Weights of a small masked image model: normuon at rate 0.0037.
Rows from block 6 of the encoder of a small masked image model, named by matrix and row number. Rows with one number within an expert belong to one neuron, the router's apart. Each number is 128 + 32 x the weight over its row's rms, rounded and kept within 0 to 255. All counts start at 0. Numbers have three digits each. After the name is the row's rms in percent of the matrix's.
Before each expert's rows are labels from the 100 images, of 14848, where the router gives the expert most weight on average: "top examples" is what is common among them. Only what is clearly more common there than usual is listed. The data: analogue clock faces. In brackets: how many of the 100, against the usual share in percent.
# router: slot weights (encoder.blocks.6.mlp.router.weight, 16x256, trained with AdamW), inputs 172-255
# up: expert up (encoder.blocks.6.mlp.up, 8x128x256), inputs 172-255
# down: expert down (encoder.blocks.6.mlp.down, 8x256x128, transposed), outputs 172-255

# expert 3
top examples: dark face (60 vs 34.9)
router.6 088:183124132093174130129136136108141071119148166154124097097150145101162137073174141122139118135131085134114088128141089104119130121219164155060119149106206115176170159163113137141140116125091174167112086123120042165121119115084115128080097186144110096124
router.7 110:176136127116150103149172155135131150145138145184190146101161173142099131109105104125150166125187115117144124148157126091111105121109077103094067153121143029147120094142148129134156096148075166156072114142126132212114108142108104089133142147173135184131
up.0 095:114148113183134095108104113137137137102101111181156146137122119103088142155161171176107126136096126185130130135149130081137083129088048197098137111154153114113150089088082140178135164117112120101141107117139145107079122156128124141086108099132158177146
down.0 089:127125154067136155135171157166087154175139122102152088117137146148126126158039115127098115067159169121067151103131093148117137140151205096161094149102159101180094158165153180130142144108135160107153141188095128151130098067103155081150131106094119140120
up.1 098:087188143130128141162145111110201131118153090129126119073121082133107128148194132111173172133089108077144123076128148113182216177123110109167152122130133148103096182180090101206156113145104104181152147132168168087068146123139129154156080101094148114075
down.1 096:109141165117123157176096186148119143136155132127157101063123165140100171145179161136167110181082165132148136153058123120147155157079169114103126196100129114101127105022100123123219119129153109114120184106065112171121139168136191140140121086149119131139
up.2 103:105125113141135143180125175153179102125094089147231141192112077175121174101132121132161112086197178164125167104170150074129152125133120138116142139107202124119161162109132150225124172164168097088083155128175169130142107131145110089122151168164134163133
down.2 099:147129118110162121112126115153123174152148125084110082091136190087117083130125164181133154170041119065104122122101144169092095124158166161104166101151126118110144122129117110074158098146093142080177114126070123162116156125111153141162158133110098079136
up.3 090:150201106118159103113131114102083155104176125124154140135131122098096170081123129106117106131112065151154118103110110141105178169133104138084138129138190142100057115118124097127091178150121093156135148133144144114195095142107127161103066033079126154188
down.3 086:116074119137149209147113101171178117089052140159126149147108127136188085158132101142105146108074183048053140149126112116086154141150145151131098116110103115072148109143137103180072132066173201130153148172165101203132150088113135086106155195125118108092
up.4 110:074130141124122204148121174114168160136103138094153119077123178125103095099124086129072112138161156109115189170153110117146094112096123143145140092128098150158193137098068081131146112161097097132110098116130132137122095117123093210101117117182068114080
down.4 077:156095109138116099149136097165153109112195091129109136136153158186200065160185132170128118171092074105113130152103130076080133134129119099095095176094126088088091135149149143160104154156174152101034123123107138188081111134164079139118081080176190164136
up.5 098:206158150157132124132110103131117108077134132105103120161109120138127151099181139086141073182152159086115161127185180171131132093154042114100126117137141091104134106140147120108159158069168123154132110134123184100119146141104113119108117198089156174165
down.5 080:194073133104132141139133161181150100189200119132112149078109153137162125118107123166103187142116105098152155144128124055105155145096116110095106182090169070155100106125111111135144075148156132139127151116108130139092082088139129096168124108160118148114
up.6 088:077137093162096140134119104120140131126097148081104155080120110189114168165127096117140037090152153130087169108138127117113125146157110128126131214129177151107145129132164102151164163105106058146083084073133125084085108106126105109153133126185142119154
down.6 092:064099140070194120130199148137140123118119156131203111150166162123171152069130175114137179140148079099148095121166132139142148148136115150168133088106121156122119115116109117088135135182100102154168144215134117162117141151132139151097080123110123149113
up.7 096:123129129161141119176095099091133147134096096133091164112118150124106095082138147198122141124150156103186136162130058163127163124161200093157042110116142131158181124121151157081142101107128108144110114167137120080131116113089084175134146182113113156108
down.7 108:116082116100127085101158100151122122119185168118181091212119110140185161150051101113125133175132129195117119057091130089162095188105066155099203153141084140153097154135118147166121104198156108094103133140126174184122174137132136146115137104150149088097
up.8 110:141142083134123093166124145129187138129119084090165213076115156067144100092109145111134185091159127083133123064139120112121073174153087121120108190090150232156087151146083155118126102169093103124068132117119097197160138091130115133149083090105117097138
down.8 089:191113071132104090148149097072091082073109173145136137159111145157107148096093083116144140130164137152104156093082120141196162130196106079145107131106098139117119131107119108123092206168138130102111118155117112117104093160114114107119097090116179146117
up.9 091:149151150172112147154124158115174080178145078166116130048096112154057127139176075101173099101133120133118146180065193070142149113158076131155133159146141129135106150136120085164120158129124105130141109126151094098139084108103165093094142153101133168143
down.9 092:129053136091097142126158100121143144149162140107140157202121173161155121074061147142117122147106125091097136057154150114153213139152152086079126101101077167137150154167127159115136110091170104148092154128102137200133153132191119126134118107115125066118
up.10 102:126144121168131096173176106085080068202139128129120162134130164134078121099142122078165092121107121156118117133090083182187118130140108115114046151095036162104130100131127158110125071138101170102175149154108189161117160131119134126156093054138189093111
down.10 106:154119174158100154107123160175137125083159137133092044143165156193159148155130158111125102104101101108112125180189116109086092153156118123140121118121219098144159169146126106179118179115091141135070127075164123106102126084149090137142130176180120116164
up.11 094:164130159101122148177106138133152142081054096109089125094108136128046074167209164208121125136162107101141101160166104077072137089069138148066205096144183147166094171137115127152153188173127128095124111134139090128179080146199155102093181108121136085120
down.11 096:111141109134169134130150149119166107147161107108103134138157116163158141123116160085142078144099094091157147109150172167110168183130099082120082146190094057130129082100072118178079076092181159053079140138109201094058168171072092154128076149150150120136
up.12 108:101109184110164147183111113230119119119077188145151139134146097124183135153175126146102121149087127111175102132122127135125131113081056125111152191125145131146121091118165067115122093095131126149148136191165143099112100163102157101082127106054170165173
down.12 109:056196114076132182125111130109137122138147097122077101167193163162112096153123121099145130054125073094077158178115111146162114203146101136179152103120169103148077106139144133117128132150124140166164106174119139081109126104104098052147123134154090123163
up.13 093:093194100092175197147141102111155047136160086128126153097082166117109113167022130080159144118192185143136178132132115096160104169081164076166104143118087145150095132187139154098049090154092140111128138157135083136148131112118148125086129192091144130152
down.13 089:149105114121131095139078131114085195186111148114081078142049127050143159097148083161128151123125131120081125127100122118114116077107165109104121140168128154062092111129131098127152147112175114160150154066156131130127119131104142155119146089089094152093
up.14 112:127141148101136150101064134109067129155129108156112088170102075149081103111111134103113093094116185180143113126182161163151154095095148095141162098106086169104130131095141114213131140067151112109148137079198128152081151116122117113106172135124194103119
down.14 092:127142131138149091117137120178130081173117092126147148162090170139173088111095184164106042118164087153157148132164102101132123122113163117100099134181144182130116077090117168097141141135135104163123184109100151129129187119208099129055142101109202153107
up.15 101:143089200151149136133154115196137134128103152193137125162146110196101073128117076135129159148081113070143078160158111108110110089143141154168142139147094069140180135095149089163161123120136132179047065163191169129128092122105138079116215177118143107140
down.15 098:131089115136105124166135063067109100122098179125102075113122097125192123173088117139158134102103175160124163167132150153147110144161121084103126085050076142158134121113092162117077122124135217171206142180082112098134072145114119119147122095139130096142
up.16 084:101158162117130113097201127198110096157129111160120146120108071137150136147096098111141140085177136145127116068127064154161151119118150139142112124111111110096126133152174113112173133164156111077106130087098132105127074165148144117154117166122154179143
down.16 073:180078082127089105168152100085144100057174152064093074094170120153122178173100148119133139079113149123137137139143149114125109147142090128105149097096114155147076064152068111101127166163130173111164105181169134193130085150122134074133110064151065138128
up.17 094:094088116111100174112110112153119159116127094195102077156171168132145149096158122125092116134094181119182121120209150127084124141161140174154238117112180092068094106116147126172091164092131146138054134167159166107129133062099096148100144137108095159100
down.17 099:138048155165097082143101070130117168123089118103094145129139043155118130162122103136149143091176119158081098125116123056129172112084181104140183082146087149137120133103100157119081120149120164144201102137117153116190104116165112143130143089147126090150

# expert 2
top examples: square case (69 vs 29.8)
router.4 100:145123188107149158191135146150140133105109122139110114146144137112138115108150118112114135113126097175099058080140094107108126111204110098111105096112122105136131161146089168100124134187130127187155063104158102114118132114103103153140080127156042087138
router.5 081:178136080151108158134135122131134131126117138083126147177115130162149184119099106100185136075126130112133123094113128140131116172156160120161112095099137124130149147190146120072110186109141159124097134176146122153104135138144135183089104090141174131097
up.0 100:179105138165091098052159117178115154137140125144094154144067150130161084158078158084124106106137153120134111092145153154127111126114179054198167125116141127126097152166177121140127078104090163087104147045144133158058158127082150125079124188140161176153
down.0 091:051138103120153113130085095104095087106129114135184109109180126160084139181189123117126124119145097103151188076159134103107133151115141185048153108169113152136157099042123155143143124160190135176096071191091138179190179105149106140146152096144120143136
up.1 101:119191128159156141097111115077089183190133166170138123143109153117130098172105117110121121116109139091131197169087187176113093117103154098203158125064127128120131110149113069140083106102113110142111194091189104129132150134142177141121153136117150139156
down.1 097:139109111096133046135153101136121146156098064166124148126169061149133183076141085183155173089119117106100057136119102083102213152169111152028179120165140079095131157132176172097125160172130144120162052107087165181155168104141096155146155094161144129114
up.2 107:114119152160124112152086204139124124155159110107094114110121121101092117124136088154180130140145151124141181135145141125191124190150082116152123103068143164123142153152171162136076095116138139157154124195170146093133127056081090137105154112151119170087
down.2 098:114122146116050145108135175128177123106128104134094067117175166104089067099194099183116163116084136157091093118129132075154159122151164037113135138110134127172088142162061123120108159108114105112085120070209146133085112140156181160134164103135091075101
up.3 094:109115158122108169130145168129126081133162142120093119095135092099118178074164141121095112099103153150096124159143077173088067132124097134120135166084097137102143165116086139075149143098132138131165082115167200116120131119138233122123069143059097096113
down.3 084:160085088133150079147086109109126158116103158161228213158074146091135108167126147106175123180156110135185161120121118169155075127127126088159125094147190148074132092115194138138118144116142121103064178121141121099133135167111089132122108121124100111107
up.4 111:117159073136116172138091112106146130177154141108145133140122137092179174166158120163148113130097156165062116153071127099139144082172110069117147089143078157152093167140113158128155151131133152070166129172132149161156190125129138153125130159057157184058
down.4 099:097120121115087105154139140129161134187172177072134115166129134084189133153128107188139134068157139179166166165106120058121116099096102122114181069119079125172139130111081146110110112199119153124158132129121088105110125138138079142131077159157114138096
up.5 093:126122174159106119133154117132079079137113092128090123095143069105166137177150127135084163078128142189106129126112158137158147077096139147112144102108155096090089055142146145152196183148126118128180132151149101130151111095113047152162141206101125142094
down.5 092:133134109094150123153125131103156182126124153132197108189190155108122132075130132164155184184133098109156113067129092133112180155149117072119128145187146155088157171191117096159133094120095118109165138111113105135078113181109176176101092053119197160131
up.6 112:137116119083130103174149125116157186172108115072073137093096069129107110145171190130064102155136059098145131154191128118115117138167020160110138141080160139156153139121127152110153140097129104137102159184149093121111100098147080186167177157110148107138
down.6 116:098092156091147124114132183168084094082135145074137101089150117100097080066106112085108123163033102116188099123143104092117178097215153101113165158138120111163164148176164091157153138140173175085161110148128104077061167150099179134097132166120139118132
up.7 097:109153072124102117207109140076166083077118049106141149095147161064118158121108201063154110090121132172171148157106116091131111177184119103142158124115099186167137174162105165113178131185156055091157126095106155117135151105133174173117088169165058110109
down.7 080:150097131095137163085166113177154133179171205111120110098171066196126082106150101166149106083100164097113087143155141141095138138100109159121110112155183091178080061087138104078069118130072209151149162203130150158136128129161128102123150117100110149134
up.8 097:146095100117059072134081150188110170092132119145122098145089155140156114194085122091056135195141101150142107139188134106125068112089161135095126133098141137142099139114169085150161061125186118145109186164107158129141099155142168163163136115081116116144
down.8 100:102095135179152134095124111105177095134144175126149105163135141137105096071122140133134138200168148092118127062117105129125103134089113122095177098125172075129167062148137101124136171121104091130101073140140109144122114181144069134105097142144104127125
up.9 101:130107088175135095164192185144125107085143092106104107125126146116155132076119094142111117149208140181084108096125143132143191158127103146145114150134133157156094096136150177103132098148140098095170178154084193181144123140202116146175154153148146117098
down.9 099:090171183129126162140067086175141152165155077136150154110143135093097177122179149192147155068063130113146167119096091070103096101115138149158170120120097137072183154152096128139129171139143126177077140100167165109126181128086090108106095103166094122151
up.10 097:168184173158129114071148110102128122189149149114088085113075139123138122133158100144185150107033129114099106131105185127126103105149128161127121101132111146138151069116142114180107096123108172098064110124133101140095173124189164126122136209147121136120
down.10 089:119146119122129099102155079086093171144158088170157159142154143143148083161095115070134165098174142097149149181138130159146188149142130131165118078096100167124082128073128165144128169153126105128150116125115188151154133104077145093075141092099123044127
up.11 093:136102121088127115140104072141156091143106123078143109111078130153119153136132143163140149145160106138115152129144107103128134126119134087066069100124170130146122169115162100101166155149143160093152143089071099156156097165102110176118149149159151105130
down.11 095:119156128075081128097063177093107123106178135118143102122184150176092115101151133139118144148094135158136152079145119081161150141135166139132147123117091163066148141144088144151087153102091083168125094147144132113088101092131110124119156091115112119096
up.12 113:131131219176133110100176186121148116126109085155095113190112148084139101130149122124135167138156102123149175154161037167090114134138146154151126189152185127185137149060099121153217133184143050153101131078093169197095130169143143112097103142083146112100
down.12 121:131132116121160144113166121122079131116147113087150123135181178159150079079125198149059146171116080134126126093143134129107118134125164130134101109143140107155179160140098105103134044132157149096115183110136081132185158172145132144138192160102149121066
up.13 104:080122145154078120140142143165138157155128056170119132202118132105119108097158158129136170163127111163142110123131137081127125094147136105134129118139088141182094157104116174092110159169128139095096157121142166159141144154165148184133150170154093128102
down.13 110:182105151162157182132103132107118165122173120116092071110133125122109169054151114157093069134128126163122148167132130125171126088139125165097109132157116126123138137059125128095206134133170137094083118089080153104114144156114093104154090101108168110176
up.14 097:141155127104086110117114090116100113129178136129138126116125119164170162122142060105163137115203101141175134169181102135064134152089158200105145166141168067126081103172170114111167148145129100123115114134164108137131086136127152146149168113093155142106
down.14 087:099138122095155146122118175157153101112060121094164149145135132164158105111150217094118106110177170094094135060082066186207127122180106111177145093152080125117156127118205116122120110132103188117127121177114127151139126102121108157150102145132062118092
up.15 124:108181111104140112129103139084123139137144192153153144075155122129058145189115133167201102108135153104104122098115107147121160135081160098120123171114099132116151118119165096167056090112141140184161130111148164051139070079129156134106147149125153150149
down.15 151:130139102156150111120143149157107091151112137189131148171148104100147129150137107121074123114130094056073137056208108154115156156150131166145143121130135090158130114095078155148138059115115058159182190136132086141164108129156125154094149145083170122104
up.16 085:096118057083084143153137175072135153129103199187144097077147113150085192152101092134148095054129151119147175203061151080099131092140125094108162122109131145055147120127110148161106078076153182131139139139175154089114064125036104157156153121144110124124
down.16 093:114148196168148118084125133150099154131150101099136153168127081165182078142115162115121120201137094170172083122169170179101161168165105141148080111118129100179120139123143111128080165182122131096176136117089063140138105148142192110103130128108117134115
up.17 106:083124148097097135118095116119135109165163077094135183107153172146140091077150150133109154126124121140178158167144115141130140093123101138079192147095144175141082132134115136116188138158100142168128167133128162120138078125139213136140096123170166114128
down.17 117:156108136111147144136136180189151154100103160181124091159131107141114102136150096097134170141215150125145148149120176151128176118132118071158108207068123111177104153212114187107102155153110153066092156144114138149116121141115101198149129110081131111144

# expert 1
top examples: square case (98 vs 29.8)
router.2 097:115140136123093135153148094109090120166115111143166133132069192094189169089108151093126141113120113138141105164110166144129175092175145127149101112103086122163125188127063144134110111086150165129137110185133137117099117093089140153137123112111184083162
router.3 071:069068193143070150133177117131146110101120180173137135115121085140094100165118099120154132141128204159086120113121179072156173087153171088121153088137072107114089095081151103080174074057114150114191079105130131170121135086151097122108189175112102085132
up.0 091:063133148153136134145159165123156076127099172118110123138129126079091127083126135168105187128120152036121102141053126138187157121214132082142087123081114150125132103120114154115098146082118124106151185106147176122152112117155125076120078072110126136118
down.0 093:132136129084156121146065070128145120152144080148172112132159156149143135184144150110087075127063110166125115163167146150108110121068085160107087137126170087141121141065139102115163142177144112089140084158105107129145184191163136125165150171147129127135
up.1 099:134091141079199115129190110123090127147137119114140101097162129136139106131107148116097111070102117128135084126096141171149151102062153155121097148187091106124097166159126140117131106187118117207170145076135058181139148137159098118170028074088159174104
down.1 097:163156151147115116040078102035150146093125128089155110122130190129141127105111106159154099116115155089102170181126103143124085191173142110155173110099128063134125189161156130136120132136143066125193115195130125148117101089156158123068140139068092163119
up.2 095:093127191130119112146128137128164126117162122207099099149111069094154139091226104117139124101079127113122165075146104149072157142133153179112167109116172163177072071134162087069147150131116094050132101154134100122103110117090129157141183051093138128136
down.2 093:160096140072105139116183116104109126097111143108202109066125182107071121073087129203167132072172097129167127151140147191125133103114155114140124153198112147081123177189196135154091111108156093150173139152103121158109122134151147152139129171154145105078
up.3 096:095084163056182098151157205087129132127155099137148095185126117168058134094064105173190172167153190153134111136098119124086098072097191162149208081139094138132145141125127118079101162108144124187143114173127155140142120153102102183163146122116158128106
down.3 102:078082127108096090135157092164139131091095175127104139086142157089164138086192135108089110120107180160179080097127173064088117155163103184119115115132147105171132153117148147152080099126100090142128185070167145116116081081139103083167151074119140121148
up.4 102:125139122095131117111145151103057171110138117071108130171191160141084126174167127132144103087175133136130158094209111173092121139090088096077137142165071114141081143076120153101109162174095095133062140097102212098098098135201155149142092181154125064117
down.4 091:106156105086129117155143107140178139108082159150117158144078096161155133145157138128108096159132201166075075146202091133113162134165091098165125143120094106106149154110166064141166104147147054107127109089213119075128104129109138130124080152124107078109
up.5 098:154147171110097136120175121159128088117125123121099148086149113171121122144118154084126115139146157149130072171117123138104154106141155181062135144076128142152082153120094132180092130131135156139159112125121159116121163158089161153125116088089076150134
down.5 103:146134141137094116145167135165099115130137126097148096051122152128130136122176150181109176054143112051215114181144154107159116132119119156088128119150058141066151171162142129125094129153122096126080137129124075106111106091146104115173113127130124123124
up.6 096:152114097115140124110131079183116131129108083100105132112141165171088086176114176155189138174083134115057160145089115152094096118131170086130148137157119128056118119112184142108185126192154128150110137161169170108102145192104159136046113104117115095064
down.6 085:158109163136161126172105188042162095091185171161163114157149125095141123200146154164131164095121123164146136157165218141088126149148117139104113080060076130160164156145098122178141109187133148136128112154071134134191149111125064128148130167095161127085
up.7 090:152185126099162101099110162183157177170091127096053196154114169064125068120076119148125143092109136101161126114117095117137079127085116110103141161128148116173140106166084144129105135138099120134061129021140151129181130060087152174132168154160144174155
down.7 086:124113077160115070135128112111127083079155135159164113163130086178138140151152157127150123171126177123114133110127101122103144158170134104119111142111180073115144162085183115138120163126111131176097092149102074151136117139129133127087081103118126084095
up.8 112:188142100157113069147093140110200130111087129146140155158095056128206132119151080138112162108151131190111131136135117068105111108143098111129153149170082125130128114119128165154151121148171129132102114079167117120118119164140112105095099080128137193086
down.8 120:094150107148112095104156173055086109140125161138163151153143159116155137100172115120139121055169122122145123163045153143104145126087135066158125104085067120120145134118056144139126181162133116144128160154150116101116110114167063129140145190169170156138
up.9 101:151128180101149121137100081120185078064156134165144158145080111145169143093196125156134151129103175193085076130116108067159078138074134150137114144150082145110149109194137083106150121083132144128154054156183117141092118091099098127152185180089115136111
down.9 094:099165037113145150151142163160127119175134073141146101139199135131146108109035127114099132139076108087182103101143173159133092128124110130133158097079164109079079123094115166124144140195128044178153158120116123156131153134144138202121095090141151134133
up.10 093:107176079099154143141062115169128144098153117138122093100146056109111170179143142141128077169131131169052107099166123168118076129117158100099132098157127132145115094115154169123061210172162074086166121103146147131179142147135117105167110056111185139122
down.10 085:097096101144092119121091104094133131163129138121073105113120152124190118130070140071164165104128125140204144185140092118153131176161104167135158156109100099127128169095095085196177057145135166094067112101075114092083181119105182137089124179184091167137
up.11 094:137154154107032093108064125094100125111112149118162144116143196097143140103093139196157131160120123126129128077053099118079175149118154169127101165121120104136079118137162118112108084126164131150118137118137214052087119151103119067137119158161074163123
down.11 101:087088130122189182128173153055143151117144076148131116178068116115137110135177043062145182142135121113056130087108113165090112128095103135121214120134162127150120108133122121132112080097167106131103113129132119123159138138104141068148150103108134145173
up.12 092:125079127164062094100072113091132118104068191134128164172148162113134116124108085076180128142137112109097152108076099130071142187140131121120093156135146110127082142049083105066100083101130144142123202136143234119112148117110160121087173179084135129152
down.12 106:175155109077151133116090105133100158152083065106150131113155102112101177141135143132159174070181123151129066098181169148049086090125124083152201118131130100111179139160098177138107126143103100182075128105135081108113091116134122092122096117133100126089
up.13 136:149144024135107143113121148180178124098089135087124138132145121121164171138141134147151116046071112120174128154084093131144109148163107083113099112158151090102175169150120095098064182104104141104121217175177119158126144143131153189120052112146113137116
down.13 148:090143161135143143105160111112166103140083176138103153113170093123174108073112127163144141120060141129132104154099134128101134100161118116119096152134181106070183166098112094127052157159085138114098182148140134190094135146076115132077055154119107086131
up.14 107:108143123127153078109097182163106148147120137152160081089132120120106188058127119099106157136116150147088107127152146042137171123129147117187134150204086124059059109130153130176105190193142154164175148105074120051091096123142155087137117155111158135094
down.14 101:137093152145128123198215123137137045131128108086114086136071132122117165062130127114123092130153122149098147058097169117155079140122145133156114093164172168114120122151170127168132199130053082039150087146106177147128180118109110161129163134124071069154
up.15 097:150154124156101144082183157103144127172142087144154121134136088129131164103167062078139187088120147145128153112156143125189078115126114179180135087147098133102047156121155108165106172116135116108106108093100122095046067120127184079120123135139125135121
down.15 087:105145136170162111178118111157125127104086166146207129140102194138132139142084134141139101156152110198101119106127157153079164133096114114071156104158170130110158083104158158153098097091125088099119130156147114181115199170092099158161127112094099119036
up.16 099:121157130146129121119049145080121060070130128096076103121209077146137165160148143133163142141173110153180097137135142115113099127146141122133152188125028119109181157078084169132105116171117179142152081148102127115097147137154088134115121061107099123129
down.16 108:068049157115113140181167160185142141199053187124160105074155125097112115109133079109132113099118104110148109115137189183088105088134135159099085065184116095097154090133129098099115103145145127109120169134112150104170151156158154133172117159174112095144
up.17 105:124167143130120100091154181084147092105131131150075089156141155148069146136152156146150115183175112164166101119113089166130104091160125242166153173118077178148114098161119114117140146151131098147092122092089106080105120152186157109106140093141101097144
down.17 104:143127098135103148161110100090116156138116113128092149080155138109110089112111117162105160121158082123120120154142167133173067164086144145112188117148107126140101144157108141130147101114179179131122091089095145108107110077126148120125120111163156122176

# expert 6
top examples: dark face (100 vs 34.9)
router.12 106:150132203062148119139126148117169118157147075142120166098112117085118132061135158079142201109150075126188095146121144110128166141127126170096118081147145085110123143201116116150222133195085107180129096116116097206132174143109132130171035172160075095140
router.13 066:193133090118141133145151193100087154132104133100127074168108145120168102208115120082076130091124132097100162175129164166087131077055162145200097094130117137121108129093156112164162110090108177099082161202195071083104118119112161176075102130105098128131
up.0 089:208107094102135144096093124109115159179126077106120119079127120094148172150139086138126125184160065104118145166167072125153093095050118140054167126153146153158133121085145161117136176199109137110107164167113115132098122167137145165150153065129116156142
down.0 081:052092119137140128137117152157102113105148168086158106132163119132116094122085170100124100124095212121125089131113144151130189178243124125187076148064135152090121086155127136166154090091147102152179114141118188130193167087098134125128121154108125099092
up.1 114:152104130161071171148179157086138072171113128111096118110083132122109155164172081172174164047166165095084127099096061157151098173093119188113204172140092173109125138082109144136108114102156118142124107140117153091126128126150094109122136101116087112133
down.1 197:101107161176109123071081152132123124143147113163142139193129165139125163126154125113099089164072078143109080157097198087174166101109147126116099160110094170138134110108144121104132134125151138188142136161096104092120152124148147117190122229090140088130
up.2 102:116082109107101155146074180141102123115196165116107107139104097173114140045160116175115128159126140176117108113174155137173131116159085109114116079113110165079108140100133109124066089130132079136122085137135144122123137096090089092137142142112158109100
down.2 114:134165139109071142103116124175147098114147152114071151147103142086148117068140108185120129166134120161108171096117104118145156149099113118107117120125106150133171164184128170096115151158129069150090145129113132111080148027189147118153120083160133181121
up.3 086:075137126115159134090107153161141082134137146163172184137081078149201057180079116091121103140161087210122121093128113107165152045123135153180118140161076143172094119103091097054176059143159091094170101184149125128063115142148136143145160148119156097117
down.3 083:166164110113088102132173072112168174133137157151077164098105162100080175091133153185128156053105084031124112129175154129068124130159132167119157095124124149099131103129136114106095152100113166157121104147164090174164110094164200121113146151118089128138
up.4 109:116146098193162128151132125088126127081116150128089136127130157096210150118102108165138070110178122062116117113092138126121111104149096169069108096097180139126113157160099122142107182164087151155094124109107096098165109125090096145136153097050158135143
down.4 075:115134051066154122154091141129149167091124097114106145102110140110178102132131095159071143102081071151141122095161134103125126130114153087108130064116160160126156170167174098112089125121143119108084089110173146131082161062118123127116085145142103091120
up.5 088:132046141113113142181128100151104084111118162082137093087111163144122125167062185124090124099158155156101133105068125110125113147104082167105133158171099146075112137101150196125101160121133148162096092177131116132177062123093115133153092064126139167111
down.5 080:135196098096155103061125184132186137149123130131133118136139096122127152129153102182139103191144124092136111145166186199129154111149135159096151091046167099148181139150124038090185114096097132118167106127157124085096166169144133100081170201087101146143
up.6 099:114106148095119091109106089133117101137162140163141114168144145141142131114144197077160172120103183093165115107147068147131069110138111118122126081119080113157124072118076141094132171068190212158091036148172144169098112067104116089155091119104158156172
down.6 119:176137150152108186136115189145175137056102115134135106102195103082100154124164095127118090120052133170100163096090088067133153139082155160176148165131099136089129130082096121174141118124152137191148159136135116104101137103105152144063178104141114107120
up.7 090:074181164137143176090110145137139138141086080093177045141111119129132164079128161075151131149134102122082062117148134123124121129102122129160103164173108140169085129088169154129098134121110133093063090182147145133096185111094178086182139178097157143192
down.7 085:162118086096108104142159101117098163120181212205103110165169150173113105190126135118081089150165113091186142159170126075158178171126133118134129189124173110101119130208127089057152123102127114163128109114109148149159078104165115127081146144086129116067
up.8 088:115132158138136135116095095124119103134165159143085193158105093155132180122103157117134149125151161094081141161123131099137116142158092112094144133119112140074119113094086166120162109068109136173110118125128132130145138086132092096109120105146130207131
down.8 087:149122119090150132129158176136176095125113179140158096086101103114151115123215072140130133110130124124187107081106112105149112128146131186135154082128189140140155141139136122164113163173122147122111157171176108156108133116122111124158121209129073027167
up.9 101:108119099171053131103128133141121126111128057143168056117117143100103124159139118129127206110132173099080141109132184130168071190170134136134172114084142100132151160137071132124107139127035139096124124145127115136105142186163117160131118093149118176144
down.9 094:145142156095171105154096091120206132132096138048172105156172143188163101095113132111152055142168113161148155112130152126126158087120115112111073130167111159122109142108134144081140150149190164189107145131111082086133132103080091153136078159152175105122
up.10 094:190133039123109099093151107178145155171107110120166098111153198144120126167091131115116174133136140073080077131122149174165092180111155095104139150102152167150073065181122117165096123084118175163109198085156140140100142155094128105118179150105139128144
down.10 089:085151129164181183165141164062041138059129138127122089121163162098119077119148090185159074136151138060160169081202105126103165106141124191147101135173127117101162108114118146189117098140089105125128078143093134135149104138090150165156131112075169120157
up.11 086:115158151129101110117092091134126104133075165153106156126086138135135150149144128162156087114106158127119175148173103118125150186148167187147160128134167183128139189144156110155172117138105083139128038080085191086090152160117150132097065174151170170122
down.11 097:091187131069096155141142136099185087111147085104152105075168085145077090113139157107122182108104098095200139144143203179107149128116088183159138110143122115108081055110143169153099169129132170134127134145155166186192110143099072126165130132094127123141
up.12 108:102121116104188157021095152127142123066126120061136175119102147124115140105143082117130196140095182070130161122176122077139187167137113142189082174069115150128119102150120085145130093128104135162167160197132087098092182138094133119157175124099038186167
down.12 083:140134157085165132190147100129123122129153150119108163118138117140099143159142140054098099121109090118121113133160152161065087091152143115126131093105136122164177091092093174115122136144187100093108147098093110084146073110170112134165105114128112157080
up.13 081:132106109100157088131146107131127105149165126167188122143116091114104098093103165101128123084147102107094141139115119125117128168136126103111099094122113091125121128141076121099120147172187147055118154119120097201128090061138145109107109125107083094089
down.13 083:109087129166128147105112099139176220120110139133117135121115170123078146131167160190124216146166166178129128115155129187122095092148155144080142171187152155133123106141195172093150141106049144131153047138127129036092151165112117094120140105124110167141
up.14 106:124211101101110093127159111109204115101108120124218114068143037102101107179111134142174099128201125123142149067090157139154146158163121128075111130156138116144081167108148142122122132173126087139138151158093129137129120174181139067111097143111075150109
down.14 107:123107070164110108168122101070102109164104125114124082150115148135133161136067076158134138162143144102060178181160173098078143120158106083142196075114119089103082096124150081147087142100119160129146183163076150202104112116135108101112135183136108165190
up.15 104:060084189111160100077125123171125114141105130149146179125137122106135076157104107144197170112167116168187126121123134131137147169132146161124118183179117124152110121176145175067163185143168083098116186064077131135156117150192153102151093093158170092096
down.15 101:196149108128173157232116137082112161115134163127096095135136150131110154119148110081110096101130074129067094090134149129121180121160120143168084126113120073110173138115132038167070081135050126148150076138161129088144123134077114150109097118075083168098
up.16 088:072153191097097171164109132150120185104149128144089150142186148101056139166123099110105186142162118059097122127150130106111086175141135072087107085147114077081190159137090121152116140123130155141127104130140146139109153120066164172129130100115135172126
down.16 070:102155086138141131096114111126147060115089094145135123188132146146192099113159177114092130122128168178089127157191154158107125098122090136097109168092146124154096074144174134148114160145175058108101111096110110146158148145107104127195157172142144152125
up.17 093:122097104089136096101117167134120160151164118118114081089060092113106131153113176099122115159132118107166132122088209142126169154143164135108162075153082104169133070125108092109161133163145186107091119151121131147165134069137129109140152148175139123081
down.17 092:129154115164134150113110095112167142123109108155127192163142143090128139097168112112150167087113180148064101085153110153130100126122168093163169165135132141120140164143128179135127145104097063135154121121125097150130147156123115095129132136109159124175